A small image super-resolution model, trained from scratch: arch swinir, activation swiglu.
Rows from block 11 of a small image super-resolution model, named by matrix and row number. Rows with one number within an expert belong to one neuron, the router's apart. Each number is 128 + 32 x the weight over its row's rms, rounded and kept within 0 to 255. All counts start at 0. Numbers have three digits each.
Before each expert's rows are labels from the 100 images, of 14976, where the router gives the expert most weight on average: "colour at peak" is the nearest of a few named colours to the mean colour under the peak. Only what is clearly more common there than usual is listed. The data: rendered landscapes of hills, water and sky.
# router: router (model.blocks.11.mlp.router.weight, 32x64), inputs 0-63
# gate: expert gate (model.blocks.11.mlp.gate, 32x32x64), inputs 0-63
# up: expert up (model.blocks.11.mlp.up, 32x32x64), inputs 0-63
# down: expert down (model.blocks.11.mlp.down, 32x64x32, transposed), outputs 0-63

# expert 6
colour at peak: black
router.6:119189044105165167169072110097101112118170168112144145073030129104116133165175204161097118110114137093119137125088114094125120151120093133137117128131143167142117114111141121138109161140090085
gate.25:216080214176148129111093156127063140161113125123023096133132152145111124095124078114116123172134131136083148094150101075068124122116119115147134151136143114167153139135120096128152137100147134
up.25:149143154150135131138068152098142158144169123132201148090067145150105148158073181102129131121167144153135082096177196096182100087175152100167115179110150103164147126119123110123167147157091158
down.25:175119148162127117122129113129166151167101081163042135135087134173146119110119107134107125105106106122065124161090138150124110165106142156065191126102111170161122121109059119179118215133091138
gate.26:081170104069099117110128137144209141095112196151233164079092100124158130176113156146110125109133103146148076143150152129188104119153178115142092139140139122102099146108154146140118173118109127
up.26:086171089072110129109135149153218146096123198137209159091123105125177135167116165128106135117129111116153077131146181135190118118151176100155080130118118146112097139111140153136120186123095143
down.26:094167144084160096176139115148150131110106126166131120141178098118100078168104112129151083167099067095176172167093147179105170101126157164157140122153099092073117143144143143083151203093144101
gate.27:088196071098107150118103134115182115100163156155208163087104105140113138163121167087118123104166113158171087114138172143176109097182152128080095147139143157115106168115090133147162171167104154
up.27:102180059099110140124094150120165132088171163150210159097106098123113140166088173098108134119151118152190103122150156155192112104177161127117082156152145159130119163118103116127164160180083155
down.27:099171128086203149139134112158127170100168156134162131123151079109152124127128088134132139146146109126160120146131160116114145147116174178132141156172121061084123150149183146069198056099173077
gate.28:130163148085115112088130182165206151102095210127196163079108096133174124181123135152120110105124065150122097111144172102164118140128200104161099132112125124118119136087145147137130169108090144
up.28:112144124071125108088121174156214157114102186130199162062091110138148135170106137151121123113121087153127078136157185106174113143141202099151106141115128122118117143079157151139117178112093129
down.28:102144155127117083170106162147154136089141129172109156155162103100157031155076101148124106149097101144155170160122145176138154125113199166146123153139097117080123157120139138075164183083182120
gate.29:180053146190129096125103158128026132158145073133031092125125152151120128095126076122139178136130133134116176124125121135083109128149093124159162128138144152167153145105080093124125112154118133
up.29:160115134114100078072154130186173162092107130141145086137114093151101057126100133134128153114124108152107104091157151156072079155159161119165197142090153102114189088090166172162135137082104124
down.29:130081199201126098118107081151106145122139104148090141051154144151136175120128056181095116092172161122112123149119148163109119172116105143157168135108163155133124207125109119139170150173134110
gate.30:068190088057102150131112153124185144092150153126195166091114106096121173178115188113102142108157157130155072133137179134190116104157154127120083142134139163126116164120133142136156178161114142
up.30:067195069064100141130109129117191123073140155133213169095130099117140157161113183110116128102157149136157082120141181128183117098147152113127069142112150169109102143131107144137143152153105134
down.30:116163112082145118155136114092134100125126155138196111126203100088101109128124112097122127158139116093138134151130157106111139111120211187165140134177114096071129153163163111091144068061193100
gate.31:099123047161122171154107155119050127110186100122126136149137138148128160117124139062148180166177153126162148144131137178078086112153093160085146139116142203115126191122090092136132121150131149
up.31:153121165156115067145135095044049102165125110165074110165127190111123144071161110104144128161124201103106170146096104077114125119097087143128115095156117125125124109169139117115148081168135111
down.31:133124127116129112108079149180144124150119138159118108175088127143147030137085164127091075148065086076164147100134092134154128127112183158144092109110126131133106078116124113118105217122098181

# expert 13
colour at peak: brown
router.13:150110148185104120078151075116104122172089156097125174105133154110166119114105150102111099077130103094177117154127166189094134082114119092102146149140144133062164053092121118194170162122146146
gate.10:092196060161132139168144090104117130169156156126199106169115137093120174117117135094100076129146168149149177108153080146122140089118058112083071138181143109146139143178112085132151117135116145
up.10:128174110130139124117119142182203146137113170117231150144108132108104092127092121116106103111106077162201150153177133136219134108115162086110135128134155113150082095108119107137161160107132158
down.10:186105100188127156115114119087125157161133111069082155150118131149111116145158169106124078126090137138092079095153055151172140180164134076093176153154138110131102156105076137179091109116131084
gate.11:151030176137111119148108148097098125161078149185060148082103161052217138134118097109151140145130136140158172097139135135118117140101153136107114149145141094151097096127098105125158180123140155
up.11:154027173126118142142130146097108137155091164194048158095116131073207132138124085115134132132136126147145154084120170146112118128068165116119094131149144078127090082124119113134145174122117149
down.11:133111203090086116184147123109124125148088150082085133145115122083111190109193174107098131156136119157108148104092149117053114111108144197124120143172105146134148131117151161139058187112139146
gate.12:106112160107142111061085152171240129132102099122067154145112113195166039131126153121142138096092083134141145153124120134139112130131202114157178150126109131119126138091124131159143122094139123
up.12:147128175140119090080086169162220145109099093136089158156114109157159037115105154138134150105091094119130179171116147148143118144150216106127188144111122122131153110093131101163112141110126111
down.12:115125086098126112177124116163114178100151141135194135137064091088137183141184157130106117131146084101122118106132123092145102147146131137162112040113076104114095132091173173121067086112073133
gate.13:160096180164166106093117193195201131138123156107123131158114094158138020115135145168124125134075061144141139160135103128150112115126187104105174125108130107119112122069132118121142128107097121
up.13:114143093101102144175143082067047116146152125135094119096148164110119235125135117095107159136177189122113121086107124110116139131095049142114091114146123151117130161179117140113098114179131121
down.13:165137124096144142096145130085085099156128152145084175079148161183118139140102149128065164135192136160091120125105128154149136137147099097161116126127184121145189143104048065189121102090164139
gate.14:130195091118142085098085086127200151137126135106179143205119156188089098129116206076069129164121107145108162177145079149156161116132145107153159133155126150138164130161145118152130117141128135
up.14:118162122120111134125111096064158124143111076130116152161088166179094171136101202108078133153173149167127176148151101138167137131126075102141111148168149184156194140160103096176112150170099161
down.14:148109083159167105140184078130088183118156171082152106232139156135128128165116172128152106109109145119148099109108090167161075099187106103100134130120164114117097113122131168088120075136112088
gate.15:110099093145156146144192094119074150099172122171144123142110087052148160057120115182156148122135153150120110164142164150065108149083086100128083095102120096139100088188145157151128138096113159
up.15:115149112092075106085122109139191099094124081066085137117186131213096109146174147126129146115109143094105131107087117176162170115151135151140157116114108176095205150109137148118093097105158092
down.15:134217050107131122122141090170153114101100142189134140109146141116092088161132114174182121148132152132143075107098165145136146146074096172138042165098126149116126141127145095089087107137166145
gate.16:124148072110104079127088128123200132175095151164178150178099188164157141148093167095067110151143097151160195149142093165167148108115133116112157159172159140135115105168107072145132146123116160
up.16:153121155149169089131162192203135106128147185126119071142144117076165056087150085139196125133083082117160092140154158098097090135148153131141169132095108097108103123104152140096143083098130124
down.16:118180155096127125100137130130195106107114080136139115104104138142144093066135100111090157108133104098140164158100154090120164145034165118190141093073070098137174100150142129154151179118093166

# expert 1
colour at peak: black
router.1:112147131136081114153169112090173130162114113117124124128122141142144158088138136131134058082114076089165159118124099170122195067185156087124109150090190077118066167084110109166123095102156142
gate.17:161082179141179071082166147178131141104098169153175086088117133074180069125123144145189137136127099155153108163131159070147096118138177108138131144078141100133087102106095108122166147108104154
up.17:174084173169186063095176134167126155123112187163173086092100136064171100129106140136171139145144106139141114195131154063146102118141144109158123145085155112139083132088102103124162135109113151
down.17:063133086186143117105129138162130119113087101126117102158152123128167114183149112094162092143132069119141132135156156125124107150058140146135161103100162121032071082134114161064096135176098123
gate.18:155134107066088131141085154166212143156062155130185137174117119139172087180107117124147100115089062147140155090144136161114122131164171111090125146150124088114077100101156110136125176084118143
up.18:157151113059091123140113152167212153157065164111170143185111118132163091174110108130145115115088064141153155095146128157107122137168172115101144154145125083111080106108167121146107180073113137
down.18:137121113089121178183147146113098182145098126188158131084171088115122155169178163138187076144151105145110150109118122127107091150074155162135115138114181165126140149113147146050081193144149143
gate.19:140099231188199086114162167159119141078155137134121104102106094058125105073119141147141114147116142143168105176145159091145067106127097120146167127073120130164141107114119106116160113129105154
up.19:112113203175223069109159128177128154102136148095164100109099086039143098069094144132112113144101142156187134150137162109157091103131085122167154123093136108152115139140123124130155114124104137
down.19:078084184170141120106134138132169139053108110136122131142084100105146091164207108100107119130137118082112127129095167046148144151091124156132218112132109110112155087112128135105164138150078108
gate.20:137139128089126096131142155181195143138071184133190111157094113089192095174119109134131141130100068141160183134158140144104111141130181119124154138127135076125060095102148131133122165053104143
up.20:124112114171135165132131110061064104123165072135076151076132140153071172102134135141116108120166212119086074124115132111145141123128077128132104138123116202153188159155092127119123104181142112
down.20:096142118150129102068154093114109099096149115085114141133037161122135173084091116115098170080125124136136124170088118163164181127165110075161130107136084098167168113144133090204170103122095133
gate.21:130089186112157095091161160194129158133107132155138084163093128045189061103098139143192154127131083154140125185137141137099107123145148114101150150115151088125058107094143123161148130117114160
up.21:112158091083041183159119143137167135165091138097134190130125095196096160128141088132115079096079108118115170065125136164105148149114124128105147132135093120118147074123181163097079129106165118
down.21:142097136065082142136095164095100125142152186172139116098155099151104151126057137153150141119172141180176121062124111128117152109148143159151076166167146108193157143175160150145173133083151166
gate.22:171165113122069188118040137072170138144155131140064149127124119136085176183085159123141127118146140122113112099148180140137118087167126106086113158188135165144140157126093105170135162174107153
up.22:083092115147166062102177104163088125084100107102200121115139105110176124080173116135112174148127090097135116135104112086115168150084135152190142109097117108114156062149179133106087120112139075
down.22:155145143146102150088088117113182112152108161139163075191149157094097084147117138141137144122175148117150121128133074126100181078149175095106059137078097104187114152138118069141161123124197137
gate.23:133089161123166058131149155172176136137085189135190116145125087106185080128123111136136136151081040137187169149125107112132104136123155113101147144111137060131090091097170131117133144094104149
up.23:144098149132178058122145158162180150135091182130176113148109115086200091118112113144117133163087045137173162175128106107127094118115159121101154143122133064138088088110173125121145163086112142
down.23:136105121144127137148128182193134137118083168184148123150158094107116062189180103133146096160122082145128153102127170131136056126065165108127134119059134129088101112110181113067154129150121105

# expert 15
colour at peak: black
router.15:137114134141082122120119084122111106125148144107094143155101157178170094081157154049107116092092115105139140144134127151081144090095123068154173186111089101175159098077145113066096178111119180
gate.25:153099137084099179177117090122083131196121098202180115110129146187081133137135123138141148072137116115207134055129098146115122156133155141141081125145138154085080110127087135166123168128145143
up.25:163125092092122194149107090120079110177117130151209136132155160134118114165178120129144135078104118086184145070099110131100137161133107146090095121157114120135036130095072140079137137133167124
down.25:116158125123180159132150105138152203113099128115159127157182166195094120132109083214162112066129122148130096099105134116171103075156098056116104104120126117149098161139146156129077116144095102
gate.26:139073156187143150113151173134069154101122109118021178137104078081181112094112085150166150130097098138150083095138173106156104138125148110127152148092126114197129093108145124140157126133103144
up.26:128096152184130189115136157137033123113135105137000180142126088098159109101120103135155125118122154135123083072139178121123102122133120110157141155081151119191125114102113119138145137142110145
down.26:130160110095136084097135141155178226116143113076179112133109146184137071122112130106150127094103117148178121171121134154188137129173150079128193120181124103108111133135132155086129100144099069
gate.27:136101187065139096138144127173152135173087158126123059123145141160089097113132105154178178134081093113154149168106056126109144147115124110053137096166108108087127098149165170153080153106131106
up.27:160086187196201092110131191143126141075119106156117112129100150087136115120105122128104071153128130133099052125160164052178127131110142114147138155109153098194150124115130087138167139136116157
down.27:139134170101129096144091155155079103200140127112106108169113118085164147132132108162130139137116086129044095099113132164121137129080129171135148191088150125202105137069109085145138157145190164
gate.28:115133166208178081096154162157050141074160159118093132119111161114181136093112128098132121158146086140163100177137152094215127097130096133184160134104149104167151143145104116137145105153114126
up.28:120125136197172083107147142116050129082176138125088129099094167116152152100111143083123120171176134150155105164147146098207125102133089109171132142127154119173195153143079105151165114159118160
down.28:160144108084084144133150140185153189185114118071107122150114091184154101183107098177173178115077110158151167117077134155150143093165127116134086146154140149133087102082134134136066138105113145
gate.29:165126137192188134174097163163051106170132121159142087160122144087158085137110128105125100143107067126187138121159150089135139113136077133068129131124142062198092126117117111128184119134126139
up.29:137111112133140148133085122111129075135144125135200127113169171141062110156143147093097061109163142096163093087120148110158160112106102176128060130128135156144138147122052100074149099193170104
down.29:127164074168145154155165111076071166146133127140160143146160128107106122123199141116149128142223162161117056120117143068085146124138060098104095118169123156136115143140147140129140085181109130
gate.30:101150128148133073094119130117183142086175165118164127095107184164091152093113156067097133167190139148123094181145106105198125088138108111191135137170145132126193152157097124152152099160114145
up.30:087140127152143065092131137101176138098194185111152127091113164155089147098112158087103110151156131130123126193123104103206112105148127121209148136165160166131186149149092109147166108171126128
down.30:200147109141126146155132134119087179129102164071150136125134160122126127158120125146189134130121111214129114069080170157110121132186132086108106132103093146167098113106153145186057093142110182
gate.31:156161101153120135167101167111114091179125152149153143152108174121069108165141084023158082126126110103128146124084077121130131103180088152118106124150125104145096216157107098094166142127140107
up.31:138089188082155068121150117121176130131117188107081063181135138097100078093107122126134127154081073145187143170121095087114169113125118141050126113154132071134156108107151139095147133132107137
down.31:129099082096102152116079105131123103096099116159156161159085142153109118110130151083136079152150134100117120093162158049088154105121138148243094114182172105145146155137165075132160108123136143

# expert 22
colour at peak: black
router.22:103153153147053135076145137052172153160119161148115172123063069093149095104142117127122168108146115135192078149102081132125131175125136191170147135131114149108144156139083168145104137090147151
gate.17:113090115162142105130141091135123080122142107065068134141163115141161137118184099157120153112101164062053127126069093099078150188091116159112133097108117135118142074163130133129078086156173095
up.17:154085137173172101129101079151065119165154092138142074103157150143117116137174140130103132104118176133156174065101043119112126113166134141113059081105145096105108152163163145113108080133127079
down.17:173171115108157155174087131125122080047076154124195071110165130137095121089120167138138165102099120120137126161168162138156102098123159153150077131102185132136160044100116104148098122127145115
gate.18:122137105150115113171124063080080126187068124125118085170147192098088166125143116081138095141182166108142140087113100114136179131082089143078097130136125139153151156198088142110133121168165128
up.18:173086125191115072172130043066077122198118111112123096145128171113094147110149134133084109130160164119157145104088068098141160139101095136094081111090149136139163109174111131098129112159139113
down.18:115127114091174116136136119203168095068115112237168105108134098152119093112146150112071153118077112150169104142155166120119101124120176136154117128122116118090064089110095148088135120111092082
gate.19:110090211127150195125162172205093163093127091133124157083125062091122066132121137177162126141118104124106138123134162151081124171148137132183180124110133118145089129098149153162110126080133123
up.19:164142073140100056158094073073155137177120162130155117174130211168138161152103147104080152139156144131181153121125093120176151088150116119088102155149134158145153143197097095131137121157112131
down.19:084102133161183122154118096116165068099131169170130150090102101123125111153083090109120105168120094148119159172170116128107014116103147153152170153076135116157086144112145147089150103133127070
gate.20:107195083077085099148110056091143137119131164149099159181060138101178185149126107100088135132138156145096122186127150141136123102141149113103132124153131085094161150207136101110176148133147109
up.20:091161089120096055107128073094116112094157144111090140186134110123133189159166153132122164135145167138076118197096133090123094143124091108132156117108103167112214168194134125128097129135111106
down.20:176133140128199109097202167160153145120167129094125139133150115145136156120217161141134087137142113101088144098146103123189190184176112071144139125126124122124125143103095128132100084067142168
gate.21:131079140121086101130134127104078162116168128158086123112113149208093156112140184175105196172145121152118102105105117116133149136135177098220178140124116162113196133141100148162129154081126121
up.21:134152088144145123123117099130214100172107143109161142140126100050171124159143088099133075095136148122145182163187100137096104122113065142053108132141150090118061134141158130130162117162109162
down.21:079080116118096096094097102116163138147122053096099102147104152169133108077168119080143173135145109122147102157086124139095134155132153137106163112165104158062135089076076116178207120113100121
gate.22:180115113089059077104097123066155144160162133127090179126108160130132199191081147090101142133140136169131143147140063140140128148175141107081086168155139163148166140123105116140132188129103143
up.22:204052168151163137133098178135099108189134131134149117067128180174085099095124114110134161129112088127149133063152088148126097110195160132187121140116148139113143140061109140100105138126129123
down.22:124122132139152147106105120142062153119175129124137186129128092091154211159092108144137097095136166163111108126109143090104102103101064162097104123141180086144140141148152085145134049215127134
gate.23:180113113163102099179121090087089135199114119111082079153111149130075142127115112098110098166135182150151185098135091151110162135101070134065108146146150138169149115168082090136167129183135148
up.23:110167115069135107099113163161183129061172153138179161110116107117211154199122165132113160124119112107114082158130156124164117107164196136143127120112122113105138173090175162109111149071117101
down.23:091144154177165155128130081056059147112175105112066162086117089131141179118127108092135115099182184137098112121162116141066097131137084131136152137100114183138127151109122137153147110200108149

# expert 29
colour at peak: black
router.29:109152165155151116095125031172115151185145147099114175094133132173151121116089177144098145144136158125120126091185177165089160138106166157113117139089112137109155190066159117092079155118131143
gate.17:113167088201152171196142092081106130116150109130062178153162151104164138066137122123079108135159119127176142112138087184167130122091081147113120085132147125130111078133115081103182106116135144
up.17:140153108141139116176129146152195094180140180173115103136161157113129119085149095140133054118095109094184187139129136158136163103094116162111207120140110141132097083166161107090162190104128108
down.17:206056188091116141106132177138162118159123146129069113086118183069141128095116102085116113101091134144090181131112128156104126142137157113130146116140088104190150153140122105113147176076157179
gate.18:129147069094103074148114115109137137177135174125136111206080207114124168150121112068153118149140099155153132103126093181150126090146140119077122137122148157134149141220084116105172134137100153
up.18:149147125135162103149132148213164115122161169155118067143120109095196068093146129125092157112109061138149160165166153154098148106137156115144158085108104069123073098090190148115147131104111113
down.18:108211093075114151132141139127132111108092099094161148178083143112164154142151155114151146111148079150115110090101120143138124193121108172120074074175122175129153076104095116162135125153051086
gate.19:117173108110113152115115131093088136112139000150129113175130085138076116119118180153099127114159164119066085121144093131113128127181097111066120114141142161145103184126121117158146095131127151
up.19:149078155130170102118112143129140132188099236093158123044148158098128113146129087148136086132107066128180184098086147112147125131069154114139134101133104124111155075139098136124109147107122100
down.19:111138157091141080120098023137169115090154148168141132099104118139115144048093109132063137047149139089130146112156167086153126083137123162131101123115101099092166153123157109180098113127124124
gate.20:133150100180123121167098149101122080194132175112133123129168146148098120127171100111111068105113088081201121137130104154142146125110120174159122167149152143139119139097034071068161160119154104
up.20:108144097170128153142119146102159097178142171140125096125153147125144112142131132078149051138120102095220159068114117167124161085064147164143105146145122128170096106129049087076149120113134116
down.20:140120073081097138160147245115120078149117105105097128132151141100097119120158160117122146169113095124072123095057134099147136166117141088143175147148142121197088084089103152118107131105101149
gate.21:144127151115104141100140097109149153103153033157123137132127110135042144156093181148070161131173161146088110121149130102108104148156131108132070142138145199116182183074113142165123145157093141
up.21:105100112115145137178155149160134106157094219089128132120155153083186117079146081129182100110115069105205147134108133148141133120109163138129197106116118078143077070163135133098127125115146112
down.21:090114132130181103119151081162131131125157117129161140114141130160097128104143114121017190133176142106096133145160162099084101057079109168144108198110108107069150126156139139147173117158129137
gate.22:123189136047091166129129111127098170073115078182137136122123077140105100157107158134111122116147138133088034122130165087135098145196129101131120166118117211134124162108116115134128095158134099
up.22:138096132187180088172110114152140117188119192072103072133146113099157124082132099144135111157137111116179231130127112117153174093078112146106150113111103079112095106150164109116169139118132118
down.22:171176133096199128088174071119135142118123113119166123080126116124070135120098109119139159145151165102172091150197109133151152079075114141118083172155080119069166140118132131158153155097068145
gate.23:142175116167176116192115114127103104102130172104120079180119145110137112084156120148114144058110157122144181141134136218115159127112106156088145081158093073160076131116166181095153130134136096
up.23:126122118096100149109112178122095125135209122168092131138123134189067068134132166151143118138146156135099054129128110082151099089194112129151090136125115183086130117097088110099201169118117129
down.23:131126142083169076101172092143143162160162148134100163105093090137080129086100106167088182096118146145091106086174188127084082062149116191134125123148147127099151106141128192109131091091132131

# expert 24
colour at peak: black
router.24:109138118115165125166179128125125164218108148184135168142065070184167123133143148152125150126131137102154114164194116165122109075141168168110126084165135141101148152091101150136146108161138058
gate.17:151170107128138146090080178144148144106127118160151163121096105141152147153111193097097114126132118144145070132168163061213125123186139085165126158129177178153118091114089116165140195142117118
up.17:124114124178109104156133090094130121152125107085099088129164131119140132087144060149171155131126110104084184093123131186024157149051095153099150115164103134108148148137149184139117087114159120
down.17:116151092160132135117153073092093172119155097150036163137109159177159129143090131137139104146152109144159065128156082144063118139130164128137137143189135102103188185140111110067124094138088128
gate.18:114157103083131168148069139166169104138116134137135130150157140108128160207135117056171100109133099116146104154087126122175166059085163150161173141127074149108087129199091124112142140099167112
up.18:151114211132144082130134111082117152087168092117144082134110091162109056060132144164069139181146113177122115080119080165116112154130140095126125103130141098116160097069161160139156140164099125
down.18:114139067152154134104156095115133150140065105140128172112149152183137184060089131149144168134162119153193113154115084110102157129073161179148156167163152161086103154173147133115160132076152091
gate.19:141138150167152089114136101141173154110136105099069096136119102149137048025108095155099155170142172154104082147118084111127136147094157074141150071141103127115144105137174166139146080144096110
up.19:127144100175200061095069120135138094148136066125119059145106153093101084077112166093073087190153158143137140146103095155136146155145096123102116125154162102145118132182086116121172133142116136
down.19:129104150141107151140095166105137134161173151080138146132068106059165149196104126164167079118098134137102113102143129123107117133132081112166081164086170162125098122055173144177109137065127164
gate.20:081118111139111141156132100102113088085137129117077115184161131085127184163111145083096193202154136111047161141148120166105132111110096145085122143177112165135138162126127138146107061148148180
up.20:048099128162148137145134129094114059106080080092080144121189141100134188164133073057149158181124144116099151133077183182108112132131136141133152138115121127162160164102125155111115117151150159
down.20:122159126091141121153098169146175069113121152122210110178159136088158142117159166128124093123142140147095098112078185058176171119136118100102051104141113117149113107107164156164100132181101131
gate.21:158135146103112126158129178186170158134118170151178171116110153142163097133086118145159114063051050149114113143123137078191134100162197099143127135122148068127097137111107121137136142079126123
up.21:129120123180149123134109104084079095096124096098077100144154131114129172103156126122178133165147185108099158123092113183040141160086076162127134119151092150092171144132177167109087073159146143
down.21:129129172167108107160144078069050128158142113108075143037138153164134158078058117108166189134164142136135148104128113124077121157124170139151149119166167141165142094124122107164153148155120125
gate.22:161145172117095193076130093087118069138144093133139134100163108122133119099203088123112131123159150081124120140071114174176152110090081124112108094111100169074155183193098113123103136118163121
up.22:127142157156130191112134104059093077125119058105126116134160119118169117103156091108097180100168119108104151081113100184121150123115079169125062152151085126124166170162145129094122055134163118
down.22:115117094156144172134088147151154075112111112073191111143130108047146062174147152141101101126130103084114155135143128152126207148152123119115098070143089154105109100093110092136073154096109177
gate.23:157092147111092095116161099138153136109141162188182179039102103168098093104109158182118123103104053137121104090146120082169124129142161117188117124089146098091127087139148145166103160099113116
up.23:148148117170149135137097159114102098155114091113045103221150154096160167148154084081170157161122147091152153147121127140125101105137111148065142151153123147159172171066093094120156121149129178
down.23:139115133112129151158138132059056097179090118158084151119099114200146124158091151148158174070146097172139132165173073175121097115079124171109147163158164131144172119149150131134139118142114185

# expert 0
colour at peak: black
router.0:154116083173127089133105139104116176120157113131162121164122134133170121144073143165147150078120199107156139096045165140134117163155147182147171119140156116092117096095094184138103065065111145
gate.17:153068134153161080132185138152051172082119163128192089127081128111144195101114129134096112141141157209079096126167160138160131135112110085135124138075119108090158150138111150146109114164111134
up.17:095190119054094177119064152107141105126140099159110175087140106176063136162105135064136163071142091090099183106141116135122157105149117135114128109171164155160134161157104074140134150148125127
down.17:108158128098143143129135105144111116142140137148185107127188138145162165158052154121110107137148130091133079143113147130139000103168129165085173175130162125160137111074175126121112116143124089
gate.18:150169137084119190141099130163139063148137138156138135113163139152092202151139172088084118139140133094104064138131125104086144120138114167115055146195130168152123157150067090109125156175154143
up.18:136108144179087175149137100095097118144128084104078120121124107159067057070135106201138102096166125107108135075103112152104165164105157170109087110133095082096124164075112146150074126144142121
down.18:073151182165118112145137119181142120142137141103095080102102127150110103095120083113134173182122070119170129161133202091132188084183124128099131178131130107179108187128160161102110097084121118
gate.19:165063121147143080165111120093092159136139083115126152131087106177124146111085120148092154175129161169122120111118090162096102166111105101101055126094138157173108106105124138205144196152076152
up.19:097166091040137102097093096102155092088111199102166117173125158115128145123121146082138148093185158120126143191117154090165169103120144155121148123140115160127197156207132109109130102126135112
down.19:131077152096194141115094142077132119140192169156098085114122163104110182127065095126132136076121123084127127168107135119204082107167090138156171125109081104186145151102159125117108150117128089
gate.20:129133104091081148138098099056140169149077160146118178130077148179142172164093100095114118087132155170139096096134150156170137100124138066155098163145146174150150139131062070129128161160129171
up.20:102175112091204101096156161146147115085154151150168116171143132031132095118133141121115131177132091117121136203118141142118136123121106121096148079128120066139101132162196140128168078078113120
down.20:093121127167152110102119150153195130109121132151134096096174114089169098194097120164126105076131146015168148140147130086165107166147091144157103134081117103094142103097121111127070146162120100
gate.21:148104113134145050162130101142081145160123206109153110190118168111145153133123094090140100201120143148210145129152092132156108076124063099089136134125146080136116150154157111131159108160099150
up.21:116168164111130206123150140129206112095152049135081167055144077138087095146151126172120145087129130092058124131146117099094137162138148127153114090136127147117125124104130155161088149068146121
down.21:152187089143156109097146124118114089138083122151168142151200093147125156158079146163117063125171182126107087087102125134123097177152065160172098127136133140155132101098073086148106069122133158
gate.22:119162100090155153108114085053146119143096124187091175205100162119121151112087181087061162153166161160129191150154137117128140118103082114093116132125157137149162120174143096175135134116110156
up.22:137083142177138134148172124159145123189144118072193080125139122111115068086139103170168053141068117118213140106126061134103131136123125127148099122110106120100075083112127111125090131110132108
down.22:126154068114129122078112143104127121158112113103122152181120131132168129124117191121094170123118181095137155143110114145132137211059207150108154169165145162119149058082087120137139120073101132
gate.23:162140133155116162130123137106104157124149081129125160070101119202062162183109136117119116135168177137059084088124133118156105145133156102134117153136156201155166114078065127148139115187120167
up.23:084130116098154089135121131158140102154114185142117096184134152066192136103144092138139128132109071118200191177125118132097156102101126154110150114135127058123067140188180108101125124085146116
down.23:181108176099170078171110138102164121116129125197148107105171125146133116129092135134048123135099134066141129138180182103146059125120154110170156100081120095146166117115074156132152099144107080